python train.py --model="segmentation model" --dataset="rendered dice on a table" --train_examples=72500 --image_size=64 --crop_scale_min=0.8 --horizontal_flip=true --translate=0.12 --num_classes=7 --encoder_arch="vit" --encoder_norm="layernorm" --encoder_norm_position="pre" --encoder_activation="swiglu" --encoder_mlp_ratio=2.67 --encoder_head_dim=32 --encoder_fused_qkv=false --encoder_bias="none" --encoder_qk_norm=true --encoder_layer_scale_init=0.01 --encoder_parallel_block=false --encoder_inner_norm=false --encoder_drop_path=0.1 --encoder_patch_size=[8, 8] --encoder_conv_stem=true --encoder_layers=8 --encoder_width=128 --encoder_positions="sincos" --decoder_norm="batchnorm" --decoder_activation="leaky_relu" --decoder_widths=[64, 128, 128, 128] --decoder_blocks_per_level=2 --decoder_block="plain" --decoder_attention=false --decoder_upsampling="pixel_shuffle" --init="lecun_normal" --residual_init="none" --optimizer="muon" --muon_scale="match_rms_adamw" --lr=0.0054 --momentum=0.9 --nesterov=true --orthogonalizer="polar_express" --adamw_lr_other_params=0.0012 --grad_clip=0.5 --l1_shrink=0.003 --steps=4300 --batch_size=64 --epochs=3.8 --lr_schedule="cosine_restarts" --final_lr_fraction=0 --warmup_steps=120 --weight_decay=0.0 --adamw_weight_decay_other_params=0.05
Rows from block 6 of the encoder, named by matrix and row number. Rows with one number belong to one neuron. Each number is 128 + 32 x the weight over its row's rms, rounded and kept within 0 to 255. All counts start at 0. Numbers have three digits each. After the name is the row's rms in percent of the matrix's.
# gate: MLP gate (encoder.blocks.6.mlp.gate.weight, 336x128), inputs 64-127
# fc1: MLP up (encoder.blocks.6.mlp.fc1.weight, 336x128), inputs 64-127
# fc2: MLP down (encoder.blocks.6.mlp.fc2.weight, 128x336, transposed), outputs 64-127
gate.35 097:102124168146213107141131137097122108103112117121210129157119062145128125121179126138178068117117146172159132101118138102086064147116125142147112149128104137100193133066127114146126146111112115
gate.36 081:084135146131131125130112133145122191119098155142142147088111112160125114118100132126168132066127162158102143081130206127109110149187140089118137149090094060186100112109145111140120126191132129
gate.37 147:112124145158124163184132184123103118202119206150130148163122138114060082096117130035155126128129116178139178104105124089092167119193125134088096083084102145105128093120127109181108115120181141
gate.38 088:139137130118200148119156159120219094124166158162145127077116081158142167080127181074115123140123119158059124108100136166107102112104115124095059167099145134122155079128183140155137090085112090
gate.39 063:104107100140158169096110125220095133146097213132142132143065095115126184158146114161132154092104183138084157104117098030089126120153157128116127125065132164106132137128134133118108168132089076
gate.40 112:059156164103100140100095130159131077125130169147115141178124102099184160142148158151114124118130133140091104121121118130147134136102146116119103113061129128090189126150125112115173142124092126
gate.41 126:128143086112126133068097063166158132102096184114090188126097116130114168133130110108151133158102123137089121092147149162131091093165101171070192171171122163060114115159147152134122104058166094
gate.42 050:103110101145116128108156125128128146111110146126195154205141124130123089170082140151144127123140122095137127132144144074174127095049151094122162164128104126164131122134059151124167059135133128
gate.43 053:126129146114147089133095116078136167089243135111124124122115134134172128216107165157119157083185073139131095062155143155107132127157093110077121151129123139063135104096144078165116141113134178
gate.44 128:150110074142147127148216124157138122181170113128138120035133143167132129166125103161099168086142138131072178099122168153105123071051119119133150108128085147181160179164170081124109114063148127
gate.45 099:115131167114098090143159131170096174101106154105093220087089103117076079100171104120124116135118195142133179133109143134167093160179067126110112091096114143152108076181109109132088119132137157
gate.46 132:139057094124141156131143113116088136142166125147174152079124160154091167142063139145119135090189078146129131032079127116208110138109127121107090096141105148107114130128137061157118108110122122
gate.47 074:172120083156115134137082149161115127149133134152109136104109130131140087095095183151132082093106231141150136095142090107119145141142119122143118137129113172137131108119145114147165045140112098
gate.48 090:091119172115105136151143111126130153080202114155131148155206079123133099072110133080093106187125152121147111112105153150163126147114140147129162108170099101143085082171128178131148132144116128
gate.49 113:083047130127140079092165149136148072156113136045137117164098109158085104087118115107207162095160158079062156146149135142112105124130119093177147149044131132147162057154112072136124140172114142
gate.50 062:122104159141104128110149036142074161104124115124036099112138101119116096142111176188121141099159194143104099134136135127178185108030119130176094123146088141140115144130109138148101121131156154
gate.51 049:138059141103076166124123089120133166160125094110109177141132185123130064121114070164128128095128139180083144107105064091188119105191102125176164077129131118128118116134130124162121188121127129
gate.52 123:081127193127079176107163166094126095138184111118160108114118123094115055111111096161154147112120164131140196201129127087192102132097107168117134082127115116167152113124108165108131125161181140
gate.53 090:173073072155149091165084098116082156144123129178147163102141130092137165072085125138107132112114135180058110067114075130144110126161147132115126103124115141128122179190078124139084166084124107
gate.54 100:138161140070132183107123120154077127090127053123125095175132117083121189091107109127167129130117148097101112093174102084156164152102081128164124206154163154117149102079081119103123113126132129
gate.55 104:151137169169150138126126054104095100153131162122090108175083157158176150158172134144174092126101162135128176029188116123166109127124100120147141118085089152131155117108172106114124098163197099
gate.56 071:131044127144102201144138203123137146202143131131158116141129117134055152122117148123207152122108106167129185163128096097127134140080157130128185087147104165097136121136145136148186171138149163
gate.57 125:089158103138120093139136165137107176120120150058103119156129153192160129128098147114153111122078083124150136124121101129109136195089167100155151153118151135147097101136149168164085160125143139
gate.58 115:175130115098170131154142171063152099115076152107153127089136123117139178142130084137187159109086142166136091164116134097135107107166125120201092082170153090110115116169171125125088165137177172
gate.59 077:142174150132073145184105156133130095126107209139103043117105114090133104151188160130153167169120142171127114146104166143112098132123152137105149121071116164131136161108152153159129175122127125
gate.60 104:105115084150116133152152101157090117113136177116101136124130184166087155183116138106123140122108102245102110124137135086134111134134099090103111157160110144129125178125157129115115125178109138
gate.61 057:167114108144155115129140139152100154053168116121096128150088211104129181083229170125143128158208128129117111096129117067085160128111137126112137069132139087090164137153092158191119131130119161
gate.62 114:162127071090141134140130081113106144155085156172074117158136118135179091109107109151105110076169108127162118071121140172126094212106103138128138169138160149081127209084141083131075133155130094
gate.63 094:133116133109097084098185138101109121106102150110134153144143164145149122144150154172179091109192175119199157109152137165161109132118118167125159153132127143147116085137056081130099055060102123
gate.64 114:137101144193119175166160100184111109104114120187131088126119206164152132101111120116119158108173087125125146117146114138151157137158201107112153143138094106116047135170145113130128100036139119
gate.65 126:114158145119056140115095114124110081129128109125078130150168137132082079150109134116083127119111141176104100135090104121142127142175136125118187107113127135113120117118098123092123109143127126
gate.66 115:128158111136154127118121106122130117084137164152209180098135130155117094106140164151129127076123138158114094161149082143174127101148080150116077074127132118139120088128122161081125119095178085
gate.67 060:167147163046120143131186140103151127105123190093134139092112126123160158146150118101143126145112173135139123034066128141151120166160118141107162076126146119158121116164125093136135118121125216
gate.68 127:127114052157167124101157116131116082145145119160109094057117113078120132190144172143176100173135129145203155127103085159146147161136127109099141127109115120138123087090175122139142131166141117
gate.69 130:140163219153187148102099091123114109172090109168119133138143159139086136130150174145197110128134102172207152101133128111165105117140119155090103106150135073130084095121103062148134123132083102
gate.70 084:068093093134107145089118101102134117149159079098108111143112127105091101097161152116148178087104113164151122076173176213170122130108082113112133155132131146127130129164179165076143108175157171
gate.71 083:129061140120116098109156168111150144119167145168122097159113180138106136137087134172128111232120183151131079055162069136123135085127129096104150074099136116091157115122096117084138128144182077
gate.72 131:143138121172159083134123132118087073138175157124116127165084099091097143119111074100191135085132128164153125145070071137118120097119192104139112157116084057110104161161084121161091148150134093
gate.73 126:130113114120115140152114177117066124168140123168147157069124128127127213130135169104104136108162140117139110142099126152136094074126089152130065128119188133179100097121126118079122201090062133
gate.74 055:128121126156120133060147047127111091124113214184139116117084139105173144119166126130140176138125147035140155112113119203137114136098152128101074117127133168111111099163139128199189114130154100
gate.75 125:106063125090079169099100152149118103120112140129181175131149074117095065129121058153133114163183165145140168084143079115106129148139220103142131144112100088126158138127153154170116184132200177
gate.76 050:145139145130104114080092188131125154047181134188141097044093090130151139130103149121143128128124120124129063161145106151088127177142192128113128155116081069142126189158097117128111116029127170
gate.77 079:180142191098139108127093093116136127140110161160163167183143125096127116125108196122141173096131151133146126123130098088130072147141129117113196179143119111117118124095076060134120084132183152
gate.78 124:122117124138162102095157166148139145121144161109078122202082181137100182102149121065117153102196144136204170121099146133133135086148102100119147144137147150185124110145106095088140131137075083
gate.79 110:099162156090137105140131064178160136087142165076175104105102140144152096128136124134099204159106143122124099094150132145123104081183129126127157111159095146110117121156179164167087108106119179
gate.80 101:110161107080156079164168164164114117109188095175161069042156119204155142107123118112103110105119070143107142025133140137169130133080110158202118170163097125153126112124172112116084116120127111
gate.81 144:100153067159105158104116155165090128190160179034082119111081133133051114113116155132164146144120166165094123130160115163146096174133127107099145108156165099110143173154118171098113105152162178
gate.82 070:158098126150146091133158102154108111207110150146087093128127084161193136074121159137225100169118122115153207113125136142081166162158134105137144160091129117108106117063073111135141115070121123
gate.83 119:079086152162189096122113176111065116213179116102132115153128078157146150131126161106159160105119108159125130146159128179121148135144165127120131134104157149100140123076106103140161088150076082
gate.84 103:070142098103144130158131101156054095142176171175143158128167121171170111019172172123101072192134107147146126138120112109126076123089129099148093154078110157106190158157136128124136098125149140
gate.85 066:143131142114127168068113088100095168127125127117119043136093136168073141149043111128132160146132131131147123131086102115124199115049087162163123105140187157128140149159134147129134089104150098
gate.86 112:178069105122149120153087158100099140166208109157132144149167189085070141157117164145101142108091095137111125083056139105093171104140103153120104135161110111149131159128145090124131117143134129
gate.87 108:129078084154096194185147045145154103088091126093134105108120180130094126139145124156150121101164147157058097084130115127117114094140117126186141141128120131170107133119087089192120128106196148
gate.88 105:123116149097139121124107132164135142102113097084081141153066128158110100138138158126135111127130091129124184119180093140123114143143102085078100183222105134099101161165140176115085111128096141
gate.89 082:146096116081186115152126085057127170159105156099132113097137132121181104083200106100098121156104138095122137142150137146098175135096214108116106169092139127124081161146128095116122107115104123
gate.90 091:125124124124149130091162158103184069127123136172162096171087171129099173125124143114119126095166137154123187087127126143167138135123095125183178146042177052107172111183119135153064107128118108
gate.91 129:178126127144158114121138147176151151171154166186177134140111113165098180091098149139135103118156104105140145154097141130147109109129177121149100131075163137066104079135036118054160123130143171
gate.92 125:120161132112135151146180101168177128143125122073200130104131133185084122097068109165172141121135080116176145147133197081099041147089152155106071112144127096124140144088093138110147133127112065
gate.93 076:126061139132099129135138103142143182126126181134107142088044115087078145181095130179135141149125133164118129100121189105121133101125147130139154152101096189112121079131116153125120093136144147
gate.94 088:088137167114149151079144136132101156074110161224143178122149154085108132114064153125087130107135125117132127126142103126134137137128023145135102143116150169143099140100106129177115139088073143
gate.95 110:175124136120174128085148081120088149150175128162153112196133121149133128145050149122180097127119124144162065122133114085125181139154124113173180146124104118077178132085145088147139175171093074
gate.96 096:166146147136138124091088133137139145098129123153123128199223171151108133170120056159051101152060133129132126155087150129112074066137157132161143099123182128172117147118135121117130122128104103
fc1.35 106:099155180123076150082150118132100161080062164127106121148051165094139098124072090125064161169168168079111172127119106186107173110125115109131143158064091177151124159172084137154091129154137102
fc1.36 081:199094131137129120175156141106083093141087130141168206124130131153120126116132134142171170113138130128063114125081154129117138170099130123081117131114134074112111185178117133151143110122073144
fc1.37 135:061128102141086150180127142128159145085136051137139044122151141149130160144137132148118123092167093106148167143126128216059081129104154104111176115108134117130106168120097090124147142125076150
fc1.38 088:154128088153147111135132132033166104071105110140118090165140156075185121115123110128162119128103172165172124124130164133131134171083158139158071118114165121154129082104115089199140123128061134
fc1.39 069:134064128111147136150145122154085133151102204110174064154129150107109148140118101129163080096151129134103137049124118099153146159163151071154150140146125176215110176123124092120130128169194134
fc1.40 120:128158143112096132101142135159127136088095127102116174120097050096168115172144130082131134095072139106133149172077122123085118166126177072156095121158117105139151108148131103144139090139176109
fc1.41 117:165094151139119164135122121139162136109130167120083135073133081140136120138151110086122102137133108123126109103196136133069170141152114161108087170166151164153081076129092093129089142092138148
fc1.42 046:132137124145128100091196136123109169218127153118132127119120182132168133116128114099079074135119128109175144133173125093129135203126168127125170187067130140129133075163129130091129101127127130
fc1.43 050:134219125121067100131172179127116128158146127099090177130127068116107122105176138135165147135124117152084126113120124150134130128126095121065119151182141106125138195146133193130052127168158187
fc1.44 120:174109109078116137141129102194110106175167115139128055141128137156120168155143110104146153115144140157046080133108154121077091125157153137137116132148222141168127173131192138068133136140093138
fc1.45 090:140082049132186105112138210126134131157142116110127108078071097107134101138155148112137125148099114111122100195143090129129047143143095168165153102151134145161095107171098087121145138154077147
fc1.46 125:134124104080172117202123120088095171151164099116212139146095067156080130125134157136147108118152150078150134129127124095095173172104122116213130133129134080123131099133132141172177081150115128
fc1.47 072:104184109129134079109133173131147137112100098140143132140168166142119114113157157120130098086099218143090168164245133066149116073113128111077121119161091115128135097101165102111082142146131124
fc1.48 107:108124187106134075150112114093150124140167132122118150069124157111173194124136140148194116173124109159139071050138043161149162151140101150131135169127159145127129153168119092134102118141092140
fc1.49 096:098046110112099158051105119123152089160068120094182129152120083190096146110063093121153206102143119061030139120161116180149120205135122100157136126097124130147158099128126137170141136130111152
fc1.50 060:090116123095071020126099134132080138127084118212064156126092125133119107146134188177146095148153144139160178138107116097099167109052130142155134131131075113184124154119147121113122161186141127
fc1.51 053:070128136113106155058140163076134091118123225216177127134121127127092131108120171090128107129087125174132094167132129150151120128125136127145129134150098117150147142068185150136172172132120153
fc1.52 110:076136091115128150174131148112112103111145124188102159089091193147198123118099108124159133107163135148169100173140116140116134135146140105124112075116144101125134095147137099089114133128122087
fc1.53 094:119125141112118137118164153188066126166131160128176111140155109121107180127159145133136145088137162158111054066064148085194133095162116153118123134088098155081176088110094120115151126092176150
fc1.54 113:171206141183101138112123197121148164188146051110083100177137131121139206163078147148126146144092165084153121127094111093147074140098112135091112136172136141180088103123079132110124095098144111
fc1.55 098:074112115133137160133140152109135142160126150078108056187146130224169154184089168139141134099065144076089104085191134146146170109197105150119117109116138161113169092107117050122139142175149081
fc1.56 074:133168095056127127076124177129120130078097110095116141174081162126088086130131047150108123114124126112124131089142102194163170128149122094127131116144125079097143098115118127081148109139073130
fc1.57 117:075124088134128071123140142114162209127124143100092143165168091140087022076119139124176135123099093215126117134165101109121132117104107161106134149121133145141144110113162074131170094177126108
fc1.58 114:182124155142127073136030113134133101104074083125126104133099171161136162120104090224149106176126140117130119139120099102100152178187140101128099173129127128171133166119136130133114073143153130
fc1.59 075:118172193116134187130073152133114166145115154131084097162154150119109154147141101123045156117083116130122140117075121171145119121108115077057142147145182158139134084109178158145091102122130133
fc1.60 103:118122140129134116156190113150113108120157118103112126160124169135109131141100170104163135116113135199128151171139227032130115086104125111126130147139125139086083193129096068114132146163122184
fc1.61 051:193113170127138100072102132178120174081125117175115129166141126125150150197167132124184185088125128111100134170120128112165126088104165121149128085174099125166126148122096164108104134131126167
fc1.62 105:128112196203127137142128128149167080120135121107158089110151112129105132209147106092123167137148106117102140177109125097093177112096176134136082168191116132185138072125163151090199128117110141
fc1.63 089:099097169120095098132153151117120185123115108119112132131084122112112146138122146139130118107206183134161176127139196136116136102116104117153182125086136195112155123168104108124142066074091106
fc1.64 123:138102118100148141127105128056096216168090119104137117111144135137115134127127058155139093109188161151149155137093172140125159125113146163082139067078132111145135145152131105094150126124204091
fc1.65 126:123095131142126111128153133148076163118118142122095105126059087133185218111101176128115099173135168118118100133125157062114090161119149126096096078196076154118125135132141101163020085094196138
fc1.66 103:118084111094109121129122058109119128055146160041066145085117129097137123133075162145123117107101115127105066154104118140177127153139140132111133099135212118111086127111185182110172140112143147
fc1.67 060:106135102139124107109143035107125108146129141142121129127159211122096108124115147132139095141123207090128128105191139066135123125055125132117149085151126133132158145097117177096102145110172131
fc1.68 124:086160121143076105141145178160111159104046111155112118136151085165066116169118098139076128130096142112120115167185159124121164191117153089169191139165168128091153132155099128107192157124081090
fc1.69 140:121118131150157121135126112069142152083153075142126111099090148141083067069184176150078111133130114174171129111104083120231178153127070139145114100154151178057077141144148145115122129131184069
fc1.70 083:128138091181115079117072120119128112172144161110128122135130114157088105084129145133136124192106103124129133104161187209145137167085173129132150110089161102065137159163170119090100088047190131
fc1.71 088:145152108163109105148202181107093148092103121128142212195128073194099089175158134138149134188132116108172140110134125109087161127134095103087095137140031053138127075104077198174091137146094139
fc1.72 140:105187146139151177212088111174090164087075120119176135154162139187113176065135060111133134086124135096117159101177221091126134059150127154133139099092138151118149100115097124124115123139121126
fc1.73 120:123180128118150124168115152129131125128094105138108123106137102080090146116131074191056136098073131158103110105165148175158110094188038132092125178153184080163086120140119133121116141111130156
fc1.74 059:094142122119080127148133118115090110107111104173062100120156062104136112174121145118156109078109118134102163091238202092121116150104135127129134147114114091107169145168077145108158117129161065
fc1.75 127:142150114149167164146165091133096111100176143151080124137100217153151115134168172100130127147120111130123170154106159104118141087121087153133081120119151161098193060168088100101182131062112120
fc1.76 060:108106092154075181195133126195105137176114082101055108141082128148104166136146187130077124133115130121114082181129133075141137140105106053071103129139105130058175106127147126112130093163080160
fc1.77 068:163121139097087165129120165150129137166176135143163122133104098159080152152162095133163158115165158107125117141106197195055182123102092156133126181074081131122117122105138174128130157138116084
fc1.78 123:170120123106163110136105172133120134135133092122126117163090137132149128060142139112139119108185126107110183131080092122153151076105154103140158120128122179139105097128100055159121136171130162
fc1.79 106:101180139166140111112122090116116150145152123164186154121086117131164105143117140120120099104166146092104153108150127143092111179124089121143120185076136233115099126087150124167151139210046121
fc1.80 104:077188184170068148081064086152103127158135144096180116125136164137165133137199086176137132143089133147173180141090140086121123147110108162113146172114147105074186140136073134065116109045136154
fc1.81 139:138133199107154087125140169128117144083129094132231159155175126140166185164160123131087128136094077087141103159071103108145139095139173153141112121158095115190085126095122110121086137123061120
fc1.82 086:129158145134131151155105113109137104078105094156069176120076188130107124152096129104112157113099135083126125106100063118143131077105149152173117117183078126130104130169083112125136114141186137
fc1.83 100:200162096072099144132097054132153107104048131131199101119157135154140180129161083164079097147115129109115119093161130117105120066155106128129134120102073126123091180107116178134124130140076108
fc1.84 117:125193117127124164131107119183113108122121149120160112160099136136137107130122127132070140179150134110161112115101187146079135131073139080134110116081131140106117197100094139104106138130076134
fc1.85 055:165142094127166126128119126115140069166127138128127122086189125052184088140129100193127150119100062145131150134140120111114118129128181112137133125116143055144128156178117136128189126132148144
fc1.86 122:146089057117128135147114130112079100146103108107158065105211172106101147148186167183109162146052153140113101071151167151137116132135177123114107101129126158171144131134155115115151144177116139
fc1.87 101:056127103173162094100158080088188116116081115137124092111136159160067127131098150073147116135140130095125148158151128103126078169164094124063175166224125134153102084104096078128140155146140130
fc1.88 108:110130084103111183136135122087155182126153119132151094152118111148114109133118129163130140112126149075120139140121138157135043128124200156129134110038156159113148115095119142142127150167176097
fc1.89 081:174084107141194129176136112082161109160128153093083115107112233108134112131154095099130119141135073116179192145137122138122178093112157132140119127119131102097098184102084132193061127043176127
fc1.90 074:132137095135167076099104123215144151109114116156116088118143134110143157098127139119066116056174132100161072166137107117126162172142141121153187131113139095048114099149106128097143092154114108
fc1.91 149:077122159112121051104152119082111107190130130132116170056185088158093053122100098154151094140134122133085104060115180089162177114174179130086104115154143159120086089120130101155177112107122160
fc1.92 114:146121080095129070130104129100139125147139133152143116168114154165182103113209084140080047110084176160103126133107153163142192101151119115183208121046092150098095146111081149160153094162086111
fc1.93 063:111182117144114127140134079082135152130114127100026142142125134131121137104064134181105133107117077148106110142071076102169106123127136144128166142098170141132137099112131148165242133149120123
fc1.94 093:135085126188161133183107189127104141160192166172141228093146086083105140127052153108063126125123060105094102107141108135092198178147075141133141153142111162154132109153100113124124111096150118
fc1.95 106:121113091209172162128123120084130166128145099119099116083113094139175159137135154133150127113147143143177143149084166144124138143078146138055150130017125132142126118119119129169146138031124139
fc1.96 098:139117167168194137171130072195130163129141119092048123082112120102142121174150126106116177075104147081189153083144112151106179183120123171095166143104093118094130145077091139145176163105182109
fc2.35 103:113076103126176139191086125108111111132170088119163094111132133163103149105105121093127152092135141180124182159096158078101152177153120127127154194159128129107161138144139117159120141108090157
fc2.36 078:172086235120136133103160131136092122117121115144134123066077134130122169042211190116060093131123105127113119206140112134097116086142137093133117202128098137111123136101119166069150137088071118
fc2.37 123:204134149122131127103144147159156117085111174127097152143142136109136118090163144154076142167191139172180088140098110148104101190163117108130194177164129114125094187166164091124143136146144124
fc2.38 083:174079170142126123129168091095153114112125090180193129126130128139095098129118074191104095132145151115164146081133190122130125106153151161132197113139120161092142155129179044145133065130133038
fc2.39 067:120112117103133123044211132101114091164156164164194088200101137115176204113135149116128117152112157121073128123140116134117209168178175143142122064117158139196068126155132154148096066184153077
fc2.40 113:110137128162126110120088091157141088124106103084156156117156128115110106114149096131098123121235133152164179110072088122119183212188127163085110170174155127129189074127088147079124205129111137
fc2.41 126:152129047203158167137177162098118072138142185104133134103139120086172164126140078118126116138064064098144156106122078099105149096163132135101175070081136136169142089129108059144118104092075186
fc2.42 039:113135141124128131186198118177155101128144118109126125063131135092184100090148123085128122114121196129045150137167089241174159109169133153131122133118129123168123192186144097127111112118177175
fc2.43 049:129226123136180062108175144089131073159145063128082151065141101100176136096133133160131130048062129184138131124110197131185139116208131076097118118151117132138099131113151129139126131114136131
fc2.44 114:150122146090122093099056022183113127092131212146135132162130146139137123086128135212061090117135145145150140071124137087127134118107170052108144149111126120152141094137105144117141175147091102
fc2.45 097:176088136101121175163154132120138095093131058159156124155168052125129140133119187161146120102078124144139150125170101143126207141104149166140074160083128093094080142076175153144112132116091148
fc2.46 116:149171105150146145144194121126148078138176076123182162093074152121129136019132125111075113150142080122140115113094072103130070180135133110103218111130128150098119120138105130108115144092171140
fc2.47 070:106109126167089150128164075096133083120114104074128116107146142129102096140135098146154123165205160117122160140160127178117162174131158206148085142173114135086143133140131134150143117132121129
fc2.48 093:141061090088105098190157160105138066138096165079171114127117122122117124142122097176107097097138082115089159123167108087125081157164127121065107089099111115158134109145212130129123121066152148
fc2.49 124:192130160094094141140094096134108142135136115129075121124107146131132165119109163171108146101079114102106216143121162132098066150086094128132101146077172117074103181105078134144114130153126114
fc2.50 059:152143190103187072140117132113171088129063128127146132159130128082138124018173123116139086095118154122124106110081101125178154141146129166158138187147084115140125115150099147126142188104069106
fc2.51 044:100136116138128180137122152126131122132200107125142139128136108128141185147118114120135056141172141152092100127135135132129189125078139128102122064169140113140170103050131159080114118147180152
fc2.52 126:105146139125128142105142146127157089148128199081129116171133122126148164125106110066107154140178068119137133144115073134235171120110144083115146133143164123085110139078075132111130137076202118
fc2.53 093:079118143135108124136184108068193132211144159187139061174117141146112116106121110130082119166134142112157137097175144136116145188129164112071137098138113136173100133099092092106120176153128124
fc2.54 106:115091104173082144146133132108131077130117177121140165000156097134108115119135090140176126142090099064113098155102177152168148124189139159176057112102115171151140125130096173161148130168153098
fc2.55 107:148201153120128141071123150171132133067123154103086132075146142142102153129097149108138107170124154146069127056174129137106126095146136135125158208081166107117114101092125115119168125173051061
fc2.56 067:122187116134155144140121085178102093157137202117119146129145135104095113086132158080109175153161145084125129131212091110128080112142150129076129130130173182131102172144151068118160200148091173
fc2.57 132:140110148137147135096214112144129160139153126071115196123134114098174119106123097149088142150139140152151165004127051109134123136087123040116138124127128135137161177143117139128150183150128150
fc2.58 122:103154125118131146130130106188130158165048097164136093124082147143098116158150133155128119131123109132110142148128176098094149126135107137103161115097154130126140132105183129127150122114102143
fc2.59 077:149180127129200109141101168121112107132168205147129138123081110121113156103134142131105139126175129102166105131105116132159146102132186115198045115171130094134153094106121092177131126085107133
fc2.60 102:161105182127157128133139106056111109164141143064116255133165068102130130117139151173100101138151112150144130181181092124079128120196114116127124128107085138071101108138135116132131112126081088
fc2.61 053:140147104154105132107146102126120126099169136118133030087128133120238131130110119077066128158110109114133128170128147137154183129156146108179081136126120045126065170152128174139190103125139117
fc2.62 122:147106174128177119148154122166135155156166046173144147116092144076151171140130143152089157204123100147112110140100122161110088135140150127115174083142126088156165132095154093092116115066153163
fc2.63 110:179130123150130132099109124054130131123085108135115183085093148121146156160095175170097145176124104131107154160147098107113232145117151196113109136137173154124110125168203157068137138120107139
fc2.64 132:114100164149144152170119155182143122073058113114123102102121142129063088107160122130145095209172120149152170159100145107113067070135120089138106196129124161111112166154093158165131127126112160
fc2.65 127:136144173110089142157070108143133146116153077140028127130097176134149056201097055074044155145117100225124170129173120163117114144097128154166140188092117127147098122161166136128139154144057110
fc2.66 114:104141071066148105216106121176092127094152133136173130143059081129161123077123144121135171134143127139099094172100128156083058082066119081158115154130095128128160164144097121126159155208113160
fc2.67 062:129086113102124169121130115141126067129190201137188168146125129070128162124168121114171159189134161125130108098125180128160152122112071136143122105076088097138109143077065120167146084124113161
fc2.68 108:124125114113126158123117123087126146110145048139072131127088150146164136137132107089142128128232133191144138155128082121109111143084122080113128187136146165094154122135124123135116129092133137
fc2.69 114:119092190142158145121177146131126111105143186088205120154193149117128076076124128133109144104066127074102178221075109146127058125169132129143175115129151117114173156080142128098146191145103105
fc2.70 089:143114108124079130135171148157152118113118097083138128079160108134098127135155113111112123119160143185170153167163146125095116124148148179082164126166115127191168067145169158112069129172104159
fc2.71 092:078124118128100118190131085082140192177141124124129183128077207119222150108149100114159129123171113115166135139105132114159057181158136197116178108176118154139135134177083163119099124098130204
fc2.72 120:153108086139096084111099148146106100122067105121079083116134137109152142100121140096121120134187121092087131121122092137122128151172105103114138203119120121190033118108130114184176142110162132
fc2.73 125:168134094114144114142141138195155127124163138132128121107098095119146128087134102098061122120129120123119198180171167079165115117146172080168139189145110137155150167167067142141143142051149137
fc2.74 061:139159092116137098055122134133168148124131122140070091136186130129144119141030139094106079128124121101131079125123094150162164116141181122122123116118128127122146114194201104137110124142120137
fc2.75 135:136125135132147148115114129073135123143239147073097106198061123101130188189107106129128114109157111138131171074147128109110097091160110096175187130155163121134087180105093189121171170079123121
fc2.76 054:115189125118142078125119125151161170137179115146143071157193133091185151104178130172140141150191023133129149096174096119217098090128131132129146137121139122167123094131115114102106072127178074
fc2.77 072:227166121174131127130136147075143100078153089110153102139150087125107110151158135175102126180170140135000124141122094089080136120114170194105108171194135122129144111143147151168079111088128159
fc2.78 121:169113093100121187102136130145124107106170118113137126073149153136111132128118193181058122068132136171112139142152074128120097047145151117144114173065139126095147113171129097102142097168086159
fc2.79 106:128098193135127133162098144123094139094194091090113134172120039135167184171108086130122105170122116098103202171148170148068106098073105115122077141138121141117139129110148082134153119157128141
fc2.80 104:117117151128191162143117121132128122129082093129134191145120181114142149136128166132172114129093163162121084081106069133124164100129121100132135142154146139091057111158127112101083111147126071
fc2.81 130:137134112138131081077138141134114165161094152106105157199125127141111117157117092160095153163148130144135134128136120136145148157118140000085114068153123121171153139130109064140103136071119096
fc2.82 086:109151113037174145126107123149106110169110117122146127094127140166112091082153190089126149153159129161130082198167170158167163118138156066072126153156128170093101084091105097116163076053137086
fc2.83 115:093098151131158129117118135047141171098164172201111130109145141098154083141132149115161123134098107066126127120148102142150139187143122143153169190109117117140129125133183075095158085172167103
fc2.84 102:134120159157116130121176154103131186133051165145128127129115132125148212141184136137131148118061173063140124155137131115116191121177124174135156159149130139188150045144147117125121111166126126
fc2.85 053:136179110125121120133142178130137144135172120098102134107127103163102154139104138127151133118128113115170103149175128109220142102109166113078101131196126125178094161141125140137093160067125119
fc2.86 109:111143184126086089135156139127158132158107127180130183139118129136144113177133076121165100160169106152155139119150099142093165050187156055165128146134180130096061119133115095138158171109192148
fc2.87 091:101138159130127100153150124122114115109163077110115158131111123115184146165149137129050141178065071104183145143167139147125106160095148223144107153087126171162165121107089145145140125170138126
fc2.88 113:112158199123096164112099147075173143094142085112122143095083157119148100138121077143160121037102114111132189152166134123125107079119105106118103140129091073160167106154131144130111153147115176
fc2.89 084:122133071116112131144153119103068138148089139112097131119118154120119049126128179110161102162137130134125169159105184128100094093102103145178118130151127206171120137164135138135092127121130133
fc2.90 084:080148150098127161121071146126208197096121122153083150141174127112146091188137151114153095121094147133139134126128069114130130171177130144170141131117143123125069132113172180134133115120138097
fc2.91 114:131125103146137128159111124166141174097132030116071085148123138096141159168135123072191089087144106225141076124140106113091078192107127110133161092095123144090152098160110125139126118182168079
fc2.92 108:179151114147109127122144107037138119071163144173140151112155091108159125120091112143052092138068116093145123115173114141179099149113130142110078126116161092170094181137176104087136134127120124
fc2.93 072:133093135120123161148142139192144089144141030125175105092139127106131110190073141137169051063147109170175119121082089129130056109124115149121133142117105158165107154071125071143122121108131194
fc2.94 088:091120104166126149132193127108147106096119127123145162079166107141083141000104169112180153124105122158112115122120149121137122127170104110100151072131147149161129147111126135124107181076087155
fc2.95 096:155064117120119107104152128123218111167118152120141100220090165157123058121092154153117123105103148051106159112161129119128090128164120158109078085107112161168161126131119161121140162218121146
fc2.96 095:077130104098135129104075138088116091156149139133036198081094110135108128125164101120103086129124147151133115105117107119128150183090073155161072081116169184173090117089126097092144149121060168